From a checkpoint of a small image flow-matching model: 6.78M parameters, 13.1 epochs.
Rows from block 4 of a small image flow-matching model, named by matrix and row number. Rows with one number belong to one neuron. Each number is 50 + 15 x the weight over its row's rms, rounded and kept within 0 to 99. All counts start at 0. After the name is the row's rms in percent of the matrix's.
After each neuron's rows are labels from the 100 images, of 14848 (inputs lightly noised), where the neuron reaches its largest size: "responds to" is what is common among them. Only what is clearly more common there than usual is listed. The data: single printed letters, digits and signs in grey, bent and noisy. In brackets: how many of the 100.
# gate: MLP gate (model.blocks.4.mlp.gate.weight, 672x256), inputs 128-191
# fc1: MLP up (model.blocks.4.mlp.fc1.weight, 672x256), inputs 128-191
# fc2: MLP down (model.blocks.4.mlp.fc2.weight, 256x672, transposed), outputs 128-191

gate.280 109:31 55 47 33 44 58 47 46 54 65 48 39 44 53 38 47 83 41 62 18 52 23 30 50 47 79 71 88 51 74 48 48 65 84 29 28 42 36 74 62 68 61 74 48 32 42 46 42 29 25 63 72 45 34 50 61 48 38 41 68 39 54 61 47
fc1.280 114:45 55 31 51 51 40 41 61 63 57 05 51 48 41 55 39 44 28 55 48 45 56 55 54 52 99 86 57 41 45 74 04 46 78 41 49 56 34 53 40 34 69 59 27 63 64 40 59 54 39 50 84 60 40 65 61 60 52 66 54 55 64 58 63
fc2.280 132:41 39 57 67 84 70 54 40 37 48 67 45 57 37 25 52 44 57 76 71 35 52 44 19 41 70 41 46 62 46 52 28 85 46 64 49 67 34 84 51 47 53 35 55 26 55 50 45 29 64 31 40 58 72 41 41 61 63 56 80 64 57 44 68
responds to: the character @ (33)

gate.107 098:54 70 41 63 67 49 38 47 46 35 60 42 46 39 47 61 61 41 52 34 45 59 30 22 53 64 30 50 47 67 65 49 38 71 55 55 55 19 27 54 57 73 45 35 24 88 58 46 66 41 31 43 51 51 49 35 40 50 30 68 46 46 57 35
fc1.107 097:52 58 48 39 67 55 32 72 63 39 55 56 48 40 46 53 44 47 58 23 57 35 47 62 36 60 38 50 61 40 51 57 68 43 30 41 46 44 59 27 45 57 47 75 68 37 70 44 68 40 33 36 49 35 45 64 35 61 55 50 39 94 93 46
fc2.107 087:69 27 56 45 36 70 34 34 35 49 64 43 64 56 61 58 56 43 68 47 64 79 29 39 30 22 56 79 35 63 68 30 70 33 46 41 39 51 41 46 41 53 29 73 27 50 51 41 31 67 68 48 41 41 65 48 63 79 41 65 60 75 36 82
responds to: sans-serif (94)

gate.319 104:42 72 54 49 37 55 48 66 58 46 53 43 44 38 42 65 51 52 44 25 58 48 57 45 46 49 62 46 31 67 26 43 69 57 36 31 46 57 29 77 52 57 40 37 62 34 43 47 49 41 67 69 34 28 65 23 55 69 57 76 62 38 47 78
fc1.319 111:40 56 39 53 31 60 33 38 40 58 40 69 44 59 34 37 35 51 52 65 56 29 57 63 53 83 48 73 75 55 25 52 66 39 28 53 46 37 53 28 47 51 56 83 51 45 25 26 37 55 46 49 55 19 34 32 49 44 53 55 71 89 69 50
fc2.319 131:47 30 39 35 58 61 48 45 28 41 32 45 46 59 65 65 50 49 62 54 72 35 43 67 50 68 37 65 62 68 59 53 43 48 58 38 54 71 25 76 60 65 58 70 63 48 30 62 76 70 50 89 33 34 26 73 49 45 54 19 52 57 70 63
responds to: the character @ (35)

gate.476 098:60 53 50 68 56 58 33 83 74 62 45 44 83 44 54 60 26 63 28 84 25 51 44 32 32 53 53 45 46 44 56 57 46 41 73 48 38 42 64 53 52 46 37 56 54 47 78 48 54 70 43 82 66 71 56 71 41 62 47 86 46 46 58 81
fc1.476 100:47 33 81 47 58 26 58 49 66 78 41 57 49 28 57 20 60 65 42 71 71 76 59 63 55 33 46 47 39 61 39 53 36 32 49 47 68 72 70 39 57 51 85 47 49 48 69 68 15 35 29 47 47 49 51 66 73 53 65 23 21 38 59 54
fc2.476 100:44 49 19 46 51 55 43 56 56 68 68 63 43 72 39 44 48 42 51 62 30 64 59 28 67 73 92 43 68 59 48 37 58 81 36 49 46 49 28 65 42 41 57 48 32 40 34 61 35 47 61 48 52 43 52 47 24 11 51 58 30 66 52 63
responds to: the character * (29)

gate.624 095:41 41 58 20 70 56 60 39 35 52 72 63 26 21 39 46 52 50 60 46 26 53 55 56 51 39 72 50 52 28 36 55 31 44 42 29 62 76 73 32 12 51 38 43 46 49 64 63 51 36 32 46 33 45 45 44 65 59 43 20 57 53 42 23
fc1.624 092:48 77 52 60 56 74 58 34 48 41 68 50 62 62 64 57 49 42 41 44 48 60 32 71 38 41 59 58 53 51 48 54 53 74 72 31 52 25 54 62 66 78 53 41 31 69 34 46 58 33 67 45 62 50 55 52 52 52 57 45 26 58 30 72
fc2.624 097:66 29 86 60 34 34 67 47 46 52 53 42 69 40 32 38 57 40 53 37 48 46 71 19 41 72 73 73 58 49 64 15 65 61 51 36 55 72 60 67 55 64 53 34 49 38 64 43 60 42 62 55 50 43 59 41 53 64 59 37 53 41 62 58
responds to: sans-serif (88); capital (74)

gate.325 112:61 37 53 61 22 71 44 70 66 74 43 59 59 69 75 49 35 75 43 30 40 69 56 40 34 28 53 19 64 60 27 61 37 45 50 63 38 49 42 73 38 62 29 38 37 53 72 53 49 59 69 54 52 42 06 35 32 43 38 61 34 46 23 21
fc1.325 102:58 54 33 64 21 37 57 51 54 61 34 70 58 58 72 37 36 56 37 42 33 42 32 67 70 70 68 67 41 40 35 65 79 43 30 34 54 45 52 53 22 27 42 36 41 75 49 66 30 84 24 16 46 46 73 39 37 60 27 58 64 36 39 46
fc2.325 089:45 29 58 35 49 48 50 58 52 17 50 58 47 37 50 56 52 55 28 57 23 26 41 48 57 26 63 59 51 56 54 75 77 48 23 33 61 45 75 73 46 51 53 13 47 38 61 52 30 41 31 58 51 40 69 79 23 61 68 44 34 47 45 71
responds to: bold (79)

gate.129 100:60 58 30 35 56 43 40 61 63 64 27 59 40 73 70 70 55 57 58 63 48 32 69 46 46 43 46 49 73 75 82 45 40 50 30 32 43 27 55 27 57 42 32 75 56 56 41 82 62 21 74 35 34 45 43 52 45 23 71 40 69 57 53 74
fc1.129 100:20 73 51 33 63 29 51 56 29 26 39 38 36 32 30 42 57 61 37 54 40 49 38 67 67 43 45 32 49 08 49 30 45 38 50 46 69 74 42 51 34 51 75 60 42 51 44 37 42 67 63 59 67 27 62 85 60 42 25 60 32 49 57 31
fc2.129 102:56 39 44 69 42 60 65 26 37 55 47 47 61 47 36 44 24 45 45 28 63 59 68 07 48 65 42 63 49 69 25 28 62 23 62 60 25 32 42 41 47 48 46 46 23 34 56 53 68 30 44 55 41 53 49 40 51 64 53 32 50 34 27 71
responds to: serif (59)

gate.472 093:60 66 39 55 57 59 66 65 37 52 36 20 61 40 56 55 33 62 33 42 37 46 21 43 63 48 67 45 22 46 14 28 50 43 48 59 58 51 66 52 08 43 52 26 50 55 36 41 39 63 54 50 42 57 43 36 40 40 48 43 55 45 31 34
fc1.472 096:75 56 46 34 81 73 53 53 37 65 65 57 53 35 44 43 56 53 47 50 35 40 72 36 41 43 33 55 22 30 39 52 40 77 58 60 38 29 36 44 24 50 28 41 44 47 65 40 40 54 29 56 30 55 61 59 60 55 49 37 43 57 30 35
fc2.472 093:73 28 05 45 20 56 38 54 50 54 54 49 64 31 35 36 39 33 58 51 40 76 33 28 68 67 60 55 52 56 57 49 29 51 37 81 42 45 11 71 58 47 54 64 31 44 54 63 43 47 66 65 32 47 50 48 27 61 19 62 35 47 43 67
responds to: capital (71)

gate.130 101:57 66 39 57 26 59 25 82 46 69 34 48 34 53 60 61 65 45 57 73 32 60 51 29 36 47 25 48 43 60 58 47 36 61 52 49 53 51 29 58 28 73 44 11 32 49 24 51 52 52 85 29 50 32 07 70 28 58 63 65 44 38 59 63
fc1.130 100:40 72 32 65 53 24 41 33 43 86 44 42 58 42 29 60 56 30 61 50 43 54 45 57 48 32 64 50 41 54 59 23 53 46 59 68 30 65 69 49 56 43 74 55 39 52 60 26 66 72 23 53 58 45 51 72 54 63 52 46 38 38 63 30
fc2.130 105:63 62 27 46 45 53 32 55 46 19 63 55 36 52 67 52 49 51 54 58 65 60 36 36 44 49 62 54 47 59 50 45 52 54 32 64 72 39 32 57 52 39 65 32 33 57 46 52 25 35 75 36 34 59 48 48 49 39 74 64 51 66 61 72
responds to: serif (63); capital (60)

gate.332 091:65 43 43 50 53 57 62 51 60 63 61 35 62 85 30 22 41 48 36 10 44 47 38 29 49 58 57 45 67 68 64 56 72 60 49 27 42 52 59 50 22 73 67 48 59 37 23 66 30 72 61 41 46 47 26 30 42 31 78 47 75 61 68 55
fc1.332 099:51 32 44 57 50 46 42 23 73 34 17 66 51 36 52 34 39 48 58 40 24 62 54 55 53 57 35 20 41 65 51 42 64 41 32 39 34 55 69 79 48 58 52 33 70 55 48 51 20 57 75 60 64 38 33 54 44 59 49 54 64 65 55 66
fc2.332 105:44 40 41 40 37 62 57 57 47 43 68 84 50 35 45 48 30 40 80 89 55 58 27 46 42 26 61 56 62 38 56 74 77 48 57 62 37 14 30 54 78 41 41 75 20 44 30 22 50 70 56 60 36 75 58 22 84 63 49 41 29 86 82 61
responds to: the character $ (25)

gate.350 094:37 73 57 52 52 38 36 74 94 62 49 67 52 60 44 26 67 56 35 74 25 50 35 55 51 56 37 31 58 48 28 52 52 44 55 21 47 52 34 64 49 51 43 66 49 53 52 69 26 65 53 62 45 37 43 57 66 51 52 75 36 42 40 51
fc1.350 093:92 36 56 19 69 65 68 41 28 44 31 70 44 51 49 49 42 34 13 43 64 51 38 56 66 34 52 45 44 74 72 45 33 55 52 61 69 56 56 50 55 63 44 53 77 40 65 77 46 49 41 28 49 39 90 53 50 61 54 65 69 38 30 28
fc2.350 099:18 39 37 61 24 57 37 44 59 77 50 29 49 52 80 51 45 51 66 66 57 60 35 55 60 54 50 64 29 68 15 58 43 54 57 21 44 56 26 52 46 60 45 62 57 74 19 55 55 60 23 85 44 82 28 56 58 28 74 44 42 52 39 57
responds to: dark on light (75)

gate.8 107:50 22 48 42 50 42 75 34 72 44 24 61 47 72 61 31 50 37 46 48 40 51 57 58 55 37 57 42 70 57 75 61 47 37 49 19 68 50 60 31 64 26 57 19 42 60 69 40 41 84 51 34 33 46 54 66 17 38 51 71 37 46 55 66
fc1.8 103:54 42 53 17 60 19 66 32 61 49 30 42 60 45 62 28 44 48 37 44 64 37 63 41 72 63 47 40 65 56 48 19 64 34 56 25 43 43 39 17 66 72 19 39 35 69 49 67 42 66 16 42 40 51 78 38 55 60 38 51 52 58 52 84
fc2.8 108:80 69 25 46 55 53 71 43 35 52 35 50 76 48 52 40 90 65 47 39 61 60 32 69 53 43 50 67 34 56 50 34 65 70 71 75 55 46 37 35 43 72 35 84 67 44 30 42 53 43 52 71 39 70 84 26 54 55 35 57 61 50 60 42
responds to: serif (54)

gate.371 092:45 37 76 53 33 73 64 73 42 61 64 50 55 60 43 58 60 51 55 54 53 31 46 70 27 32 48 51 65 48 52 53 37 39 34 63 39 38 40 66 75 29 37 35 76 39 34 74 44 59 73 27 60 59 62 25 00 28 57 67 50 55 48 42
fc1.371 089:26 57 40 81 32 41 57 29 52 42 42 50 51 64 37 56 54 45 34 62 51 46 50 51 54 17 34 15 58 70 34 41 51 77 72 54 35 53 65 47 58 90 73 45 50 64 55 71 44 47 74 54 54 23 43 59 59 37 35 63 44 20 67 62
fc2.371 085:91 55 62 48 72 35 44 55 37 65 56 30 32 50 47 35 55 35 42 41 48 48 77 39 39 43 52 52 32 31 60 50 38 41 53 68 60 57 09 57 45 24 50 91 67 56 27 51 61 22 35 38 47 31 31 53 57 43 38 60 50 34 41 40
responds to: dark on light (70)

gate.261 101:17 29 45 87 45 55 55 61 73 63 49 49 66 36 38 18 61 26 73 77 33 57 45 44 25 38 17 62 58 46 60 29 71 41 75 47 55 57 30 63 35 55 42 39 53 56 30 61 23 66 44 57 10 60 53 66 33 22 55 36 40 44 26 71
fc1.261 095:63 45 40 37 78 81 48 59 62 65 49 45 37 60 25 51 41 52 33 43 44 46 62 24 20 37 73 76 50 24 36 40 53 66 60 55 28 47 36 43 49 19 45 32 86 15 47 60 42 39 46 60 69 24 37 48 67 89 12 64 70 52 47 53
fc2.261 095:30 53 47 52 51 48 62 32 61 69 54 65 38 30 80 51 46 61 54 67 47 58 74 69 38 38 46 32 67 46 39 78 47 68 63 46 57 60 45 67 47 82 58 29 41 75 61 81 31 39 39 34 49 37 36 64 51 06 77 22 10 18 31 47
responds to: digit (36); the character ? (29)

gate.488 097:45 63 55 30 47 45 48 60 54 35 53 73 58 57 38 73 31 36 70 54 58 53 37 39 31 52 31 70 68 33 79 87 58 42 68 48 27 29 39 51 79 63 41 45 69 56 39 54 78 57 56 91 57 40 47 60 50 61 38 43 45 56 28 51
fc1.488 095:50 18 41 52 77 36 34 53 60 60 67 55 72 66 34 30 60 50 77 46 45 69 71 38 84 62 46 22 53 46 38 61 57 61 55 49 48 45 44 64 41 65 44 67 50 48 45 69 40 38 60 59 22 71 66 54 58 37 41 37 59 36 44 80
fc2.488 099:35 46 66 71 44 36 61 38 44 29 54 42 38 78 32 49 76 49 47 61 62 55 43 57 53 58 47 41 51 66 56 36 27 55 41 43 91 54 82 24 80 51 67 26 70 27 66 56 55 26 42 50 48 72 71 40 34 51 67 61 65 55 61 29
responds to: the character * (29)

gate.243 098:51 52 34 41 25 52 53 81 18 48 61 64 46 40 44 67 60 39 30 38 45 32 39 58 53 32 40 36 48 68 49 59 41 59 34 58 29 63 61 55 80 60 64 46 34 44 43 48 71 63 50 87 70 64 31 65 32 31 75 41 57 35 66 61
fc1.243 102:46 45 46 40 40 42 42 43 27 21 56 63 43 80 30 33 63 51 60 25 76 12 35 33 70 38 47 60 29 54 61 71 58 55 42 62 45 54 39 45 55 40 27 61 14 57 41 44 39 45 60 79 46 66 38 46 32 53 57 66 64 42 34 53
fc2.243 104:66 49 59 48 45 53 71 55 59 54 14 66 68 27 77 34 36 66 53 50 29 59 74 54 41 54 55 69 18 20 55 47 61 25 65 20 37 75 51 75 47 67 48 42 68 60 67 45 78 71 61 57 61 71 69 29 51 33 52 31 45 44 66 62
responds to: the character @ (31)

gate.113 102:57 70 37 52 47 47 49 73 52 72 38 50 46 54 49 45 64 37 60 41 39 52 36 51 45 84 75 51 41 55 58 39 40 55 56 49 58 66 85 47 40 48 43 41 50 61 45 80 52 60 40 60 33 32 46 49 49 43 45 48 43 39 35 66
fc1.113 109:51 53 52 18 82 40 32 90 75 44 46 49 43 67 61 45 45 37 58 37 43 39 61 32 65 34 21 71 45 55 36 60 55 29 33 65 43 66 49 35 51 60 65 77 56 41 48 56 43 65 69 45 50 46 46 85 54 71 70 58 41 46 41 49
fc2.113 102:69 65 65 46 62 45 66 70 58 13 39 68 77 44 32 55 76 64 61 59 61 54 42 57 66 52 56 65 54 58 43 70 60 68 78 81 59 60 41 22 67 41 35 69 74 39 46 78 63 46 36 57 31 22 80 45 61 42 12 51 56 45 41 37
responds to: serif (70)

gate.297 100:59 20 72 37 40 51 62 39 69 74 50 69 74 74 47 49 45 31 60 05 63 30 55 44 51 42 23 55 36 61 40 75 60 52 49 55 59 47 39 46 34 13 33 76 48 15 67 38 46 49 62 50 38 54 50 38 41 43 35 33 63 38 54 46
fc1.297 100:74 74 55 13 18 34 77 42 45 34 46 65 52 45 30 64 68 41 40 37 72 23 57 54 61 64 22 54 71 74 34 89 41 39 33 49 31 54 25 48 75 40 47 76 41 34 37 45 58 51 68 29 40 58 62 56 57 39 18 30 56 60 29 43
fc2.297 098:45 43 69 65 62 57 64 47 34 57 45 37 69 36 49 73 28 43 49 33 68 37 48 50 55 64 31 62 53 43 77 31 55 58 56 25 58 62 71 48 60 50 58 29 45 50 83 45 64 55 43 26 44 60 42 59 32 30 72 50 46 26 59 52
responds to: the character @ (27)

gate.581 127:72 18 58 57 54 34 44 25 38 54 63 81 43 49 45 67 33 52 58 49 42 55 38 34 65 72 54 51 22 60 40 75 70 58 39 54 53 39 41 68 31 32 69 43 38 31 49 25 70 46 47 50 49 66 49 36 45 22 19 53 59 36 49 45
fc1.581 125:72 32 49 51 35 21 64 40 39 54 49 82 47 49 44 66 31 51 49 42 57 46 62 46 77 69 46 53 37 57 25 74 73 47 54 68 54 52 27 64 49 34 63 44 61 29 41 25 68 35 44 55 40 71 57 22 60 38 19 60 78 48 63 52
fc2.581 049:49 64 49 47 43 80 59 92 64 53 28 49 61 38 50 26 60 61 56 39 36 42 51 42 47 41 39 27 78 57 51 33 42 60 41 38 24 41 63 41 28 50 42 58 51 59 56 78 25 67 59 72 41 31 36 57 44 53 74 64 27 62 39 63
responds to: sans-serif (96)

gate.140 105:66 27 47 29 34 41 54 60 55 44 42 44 60 53 49 78 67 38 61 36 21 31 43 48 42 85 60 62 48 51 61 81 35 63 67 68 41 35 51 66 68 66 60 33 49 53 74 17 63 58 72 53 47 33 50 28 40 79 60 86 49 76 55 35
fc1.140 104:49 60 71 42 55 70 31 52 34 54 20 45 02 34 64 52 58 40 22 46 82 08 46 53 31 52 63 43 49 53 69 37 52 31 35 63 44 89 72 54 55 51 39 23 58 54 45 48 49 25 42 32 53 65 50 58 41 55 68 72 46 27 35 56
fc2.140 114:52 52 09 40 68 75 33 41 51 50 61 40 67 45 63 29 43 53 57 45 43 38 43 54 61 50 56 59 50 36 60 70 51 52 72 66 41 59 40 68 34 51 34 67 29 66 18 37 66 74 67 60 57 16 24 54 35 62 26 36 39 74 31 72
responds to: the character * (40)

gate.493 097:27 55 33 50 37 52 74 52 33 26 52 52 37 52 33 46 63 40 52 53 51 39 54 70 53 55 75 35 32 45 77 50 55 87 55 68 48 54 29 23 85 48 81 39 56 32 49 37 57 42 42 47 58 56 70 59 44 33 59 39 52 55 33 54
fc1.493 096:36 49 39 68 17 46 59 69 35 47 44 51 49 84 55 54 28 38 34 28 45 63 76 41 62 54 70 57 42 70 54 65 52 35 30 60 24 41 23 56 35 49 38 41 32 64 64 40 94 65 44 81 58 61 32 31 40 44 18 51 67 69 37 49
fc2.493 106:43 42 64 65 69 26 44 49 55 43 63 61 57 43 65 50 45 52 51 43 53 58 62 49 57 57 36 54 53 59 60 31 39 44 76 31 74 54 80 35 67 54 75 52 52 64 48 55 35 20 37 32 48 61 59 50 65 67 83 58 36 54 51 54
responds to: the character * (29)

gate.153 096:77 44 78 55 43 61 46 66 58 52 13 39 45 59 73 37 54 58 28 65 42 84 49 54 51 43 20 38 42 57 33 56 62 57 44 65 61 88 36 30 73 65 57 45 55 31 44 18 34 60 76 41 46 53 22 41 40 50 58 77 64 38 48 55
fc1.153 102:63 37 47 54 40 37 54 30 46 35 67 58 33 22 32 56 46 18 55 35 70 53 46 65 67 51 93 43 45 64 28 74 61 52 33 69 44 54 35 69 59 41 43 76 56 39 68 46 51 54 43 48 52 48 61 66 66 34 49 42 58 66 72 59
fc2.153 099:55 61 82 45 50 38 62 72 67 51 58 53 57 63 54 55 72 63 43 38 45 40 49 63 28 52 51 45 61 60 43 62 57 41 71 48 14 63 55 59 45 57 34 53 57 54 31 79 51 64 49 53 57 51 50 59 55 49 38 50 60 37 59 34
responds to: serif (57)

gate.412 104:46 41 52 40 69 36 56 54 84 37 35 75 51 62 28 41 60 54 82 15 49 47 51 45 61 52 31 57 52 51 35 77 76 88 65 52 70 57 61 46 65 78 57 64 43 13 54 38 52 49 65 38 26 36 44 61 16 35 47 49 46 67 61 80
fc1.412 100:29 73 12 50 58 60 57 41 60 85 53 39 53 41 64 51 75 45 42 61 43 46 39 61 55 52 40 45 51 62 40 46 25 33 45 69 62 64 41 70 55 64 57 58 46 67 51 56 53 43 59 55 27 74 53 41 84 40 74 62 69 49 47 47
fc2.412 108:52 38 72 20 74 79 43 73 37 51 48 43 31 81 55 52 52 44 34 35 58 35 50 29 53 56 61 43 47 56 25 53 39 34 41 35 32 71 37 51 75 22 50 49 47 39 43 12 30 64 45 54 41 66 35 73 54 37 66 47 56 40 54 61
responds to: digit (34)

gate.413 099:46 57 50 58 39 32 51 40 55 63 44 58 64 23 58 46 69 28 73 68 51 32 50 58 44 45 64 51 52 77 34 48 52 41 69 31 68 80 62 26 61 45 84 65 51 36 66 28 39 43 56 33 52 45 48 52 64 44 19 62 49 43 77 37
fc1.413 099:61 74 23 44 64 53 31 53 38 50 45 40 26 76 26 29 26 57 56 35 49 35 57 39 47 75 47 50 71 44 48 38 37 39 42 86 47 53 35 53 34 48 57 65 51 48 47 67 39 33 87 36 73 61 58 60 40 56 48 56 36 56 47 41
fc2.413 098:70 48 53 51 28 55 64 58 39 54 56 60 45 65 53 66 36 25 39 46 46 52 67 42 66 44 68 17 49 56 54 34 53 55 61 44 47 73 44 74 44 29 21 44 53 31 62 31 44 64 35 60 40 53 22 49 48 34 54 57 64 54 69 68
responds to: dark on light (78)

gate.133 097:58 39 62 42 44 58 74 58 57 49 41 47 47 57 61 51 76 36 36 48 54 47 33 07 54 75 23 48 52 64 28 60 39 98 70 53 40 41 56 68 41 36 38 52 27 40 46 67 51 39 52 65 14 22 39 50 60 47 77 63 54 35 51 64
fc1.133 095:77 38 21 45 57 41 61 40 49 53 72 64 88 56 27 63 46 30 63 46 44 64 49 24 33 29 44 70 49 14 42 51 40 41 60 33 35 12 34 58 48 22 32 59 46 26 47 56 49 54 40 56 43 63 81 47 67 48 48 13 57 33 49 42
fc2.133 096:36 65 52 44 33 47 70 55 43 46 25 44 45 51 40 44 65 56 34 41 82 34 52 56 57 56 50 47 51 75 26 50 43 12 53 48 87 72 63 45 51 55 55 29 85 46 33 42 70 36 33 65 51 40 31 67 11 74 54 25 54 64 47 22
responds to: digit (38)

gate.14 099:35 64 38 38 65 55 44 49 66 48 68 49 50 47 53 54 53 39 70 26 57 27 43 21 55 54 31 54 45 32 27 69 60 64 63 35 36 28 69 48 78 76 42 60 40 54 50 15 60 75 37 52 11 58 39 50 44 31 52 41 36 53 73 38
fc1.14 096:47 74 34 26 57 54 38 55 76 53 73 46 44 40 35 17 73 68 57 51 43 31 22 51 45 32 59 65 48 64 30 45 46 56 46 40 71 52 37 38 59 43 36 43 46 51 48 40 56 51 43 62 45 36 48 63 17 13 46 54 58 63 47 60
fc2.14 093:56 39 60 23 70 58 42 65 53 49 26 65 41 63 39 65 68 60 45 55 24 63 56 56 53 39 53 35 35 35 50 76 44 55 56 74 50 40 56 78 44 29 55 56 65 40 33 39 58 67 47 49 41 35 53 53 50 25 45 41 57 38 42 43
responds to: digit (38)

gate.496 098:35 45 51 44 53 30 43 43 69 36 58 61 43 59 62 58 55 22 46 41 31 46 34 43 38 65 58 69 19 37 74 72 66 59 38 62 35 38 51 61 41 51 56 59 43 76 67 40 33 62 62 67 34 28 71 32 51 53 18 80 39 46 61 63
fc1.496 100:34 64 17 34 46 60 42 63 26 60 60 71 31 53 67 55 66 79 55 19 79 17 39 50 28 74 32 69 55 43 65 34 45 62 43 43 70 62 55 35 48 35 57 41 35 53 11 60 48 32 49 49 46 39 45 53 61 44 52 39 57 44 57 14
fc2.496 099:73 47 36 40 43 38 49 83 60 42 51 68 66 53 42 47 39 40 29 66 24 62 43 38 60 57 70 59 58 47 68 48 41 54 61 58 16 29 19 42 41 12 41 62 56 21 46 46 52 62 58 70 52 72 90 60 60 55 36 52 41 61 53 72
responds to: the character * (62)

gate.637 101:48 55 61 38 68 76 71 64 42 41 53 47 35 65 40 62 39 56 31 34 00 44 63 53 40 43 45 27 68 46 45 60 30 64 67 51 30 37 35 77 71 36 36 21 69 70 67 44 47 39 59 21 53 32 44 47 27 52 34 53 50 36 66 46
fc1.637 111:36 47 43 74 43 50 45 32 60 65 57 38 21 46 39 67 85 25 59 56 98 59 36 69 32 46 51 77 19 49 73 43 46 71 74 66 57 30 89 72 43 37 55 41 70 47 27 50 47 55 59 47 46 49 67 61 39 39 42 55 62 27 45 45
fc2.637 116:30 49 70 51 47 30 57 24 37 40 75 51 83 38 75 53 45 68 74 36 51 47 53 50 33 42 48 49 34 73 63 63 52 58 57 45 59 44 32 44 57 65 53 30 50 56 57 60 58 56 74 39 45 29 38 46 17 35 46 29 54 38 41 69
responds to: the character $ (48)

gate.456 098:49 62 54 38 62 48 43 62 51 34 33 28 38 83 47 20 74 49 52 49 53 49 61 35 48 51 46 34 57 48 67 48 44 49 37 58 38 55 51 48 87 45 32 50 43 75 34 43 47 41 71 43 14 31 57 31 24 60 47 66 68 48 44 35
fc1.456 097:48 60 58 25 26 30 54 65 56 56 36 62 65 46 46 33 55 82 47 58 22 36 47 23 57 43 38 50 61 64 64 53 41 46 63 12 59 52 25 59 36 59 29 39 29 46 49 45 74 79 60 33 40 49 61 52 58 72 35 32 57 66 70 62
fc2.456 093:66 57 71 38 71 68 33 50 65 64 15 34 46 57 46 30 68 48 39 24 56 56 72 54 39 40 50 38 46 36 41 49 59 31 39 68 52 45 55 49 35 52 63 54 76 60 44 47 59 42 46 50 62 68 27 34 43 55 69 75 47 25 37 41
responds to: serif (54)

gate.77 105:44 29 33 28 45 80 44 42 43 57 49 74 45 21 16 52 49 38 54 27 56 26 65 22 40 55 55 54 36 39 39 38 58 46 32 66 56 28 44 47 24 61 54 66 52 45 37 70 54 56 52 77 42 37 66 54 68 35 41 39 50 65 37 57
fc1.77 106:63 58 41 42 58 62 45 51 51 43 66 58 36 45 59 29 29 56 68 47 38 78 38 44 39 38 41 33 54 33 35 41 68 76 68 15 56 48 55 66 37 64 66 24 51 47 81 49 61 32 63 54 68 24 56 76 53 46 57 36 52 26 36 67
fc2.77 106:41 60 38 53 54 31 73 65 42 38 33 34 59 66 47 28 69 53 26 29 74 43 60 52 49 78 49 64 49 89 53 35 46 51 55 42 74 65 56 49 58 71 31 51 77 55 34 69 85 43 53 63 29 40 58 54 52 52 43 26 50 60 74 40
responds to: capital (63)

gate.105 101:63 22 51 57 73 99 43 60 65 65 45 41 75 71 45 34 72 39 77 66 35 57 56 31 18 37 57 38 47 51 63 81 20 54 61 47 61 48 40 44 52 71 49 33 55 49 34 43 24 40 73 60 35 03 50 57 57 34 62 52 54 37 49 42
fc1.105 092:70 46 68 51 59 38 42 37 34 68 25 69 02 64 47 75 31 52 21 34 48 25 63 50 48 40 57 52 39 45 28 41 64 46 55 55 54 46 54 63 09 19 57 46 59 73 39 60 69 56 45 23 40 46 41 43 52 59 50 51 56 55 64 45
fc2.105 097:40 48 42 75 19 59 24 39 39 46 62 32 67 37 80 48 40 29 71 56 57 72 51 32 30 49 62 50 34 44 66 57 23 54 25 65 46 37 26 68 74 68 45 53 46 13 56 20 32 21 69 66 36 45 34 49 58 39 46 40 39 57 30 67
responds to: capital (65)

gate.226 101:72 56 66 48 63 47 44 60 50 36 34 16 68 68 51 61 49 39 87 36 46 42 42 41 55 69 37 65 64 66 37 65 55 56 37 48 36 54 69 61 45 47 47 46 65 54 65 40 10 66 82 67 31 22 76 42 52 51 45 61 30 32 58 23
fc1.226 099:72 41 68 69 57 53 41 40 44 59 51 43 42 63 54 58 32 50 30 47 71 57 73 51 41 42 49 46 35 58 46 45 37 28 44 49 56 67 50 08 57 30 30 46 62 62 25 88 49 13 48 50 61 47 36 48 57 43 67 52 48 69 34 31
fc2.226 108:57 39 25 30 59 64 56 29 40 60 53 24 85 58 49 32 64 40 76 24 47 87 42 52 72 67 47 66 58 48 62 64 35 44 60 55 67 62 48 49 52 66 55 70 57 58 51 40 63 62 54 58 41 35 53 52 41 34 20 25 25 67 53 63
responds to: the character $ (25)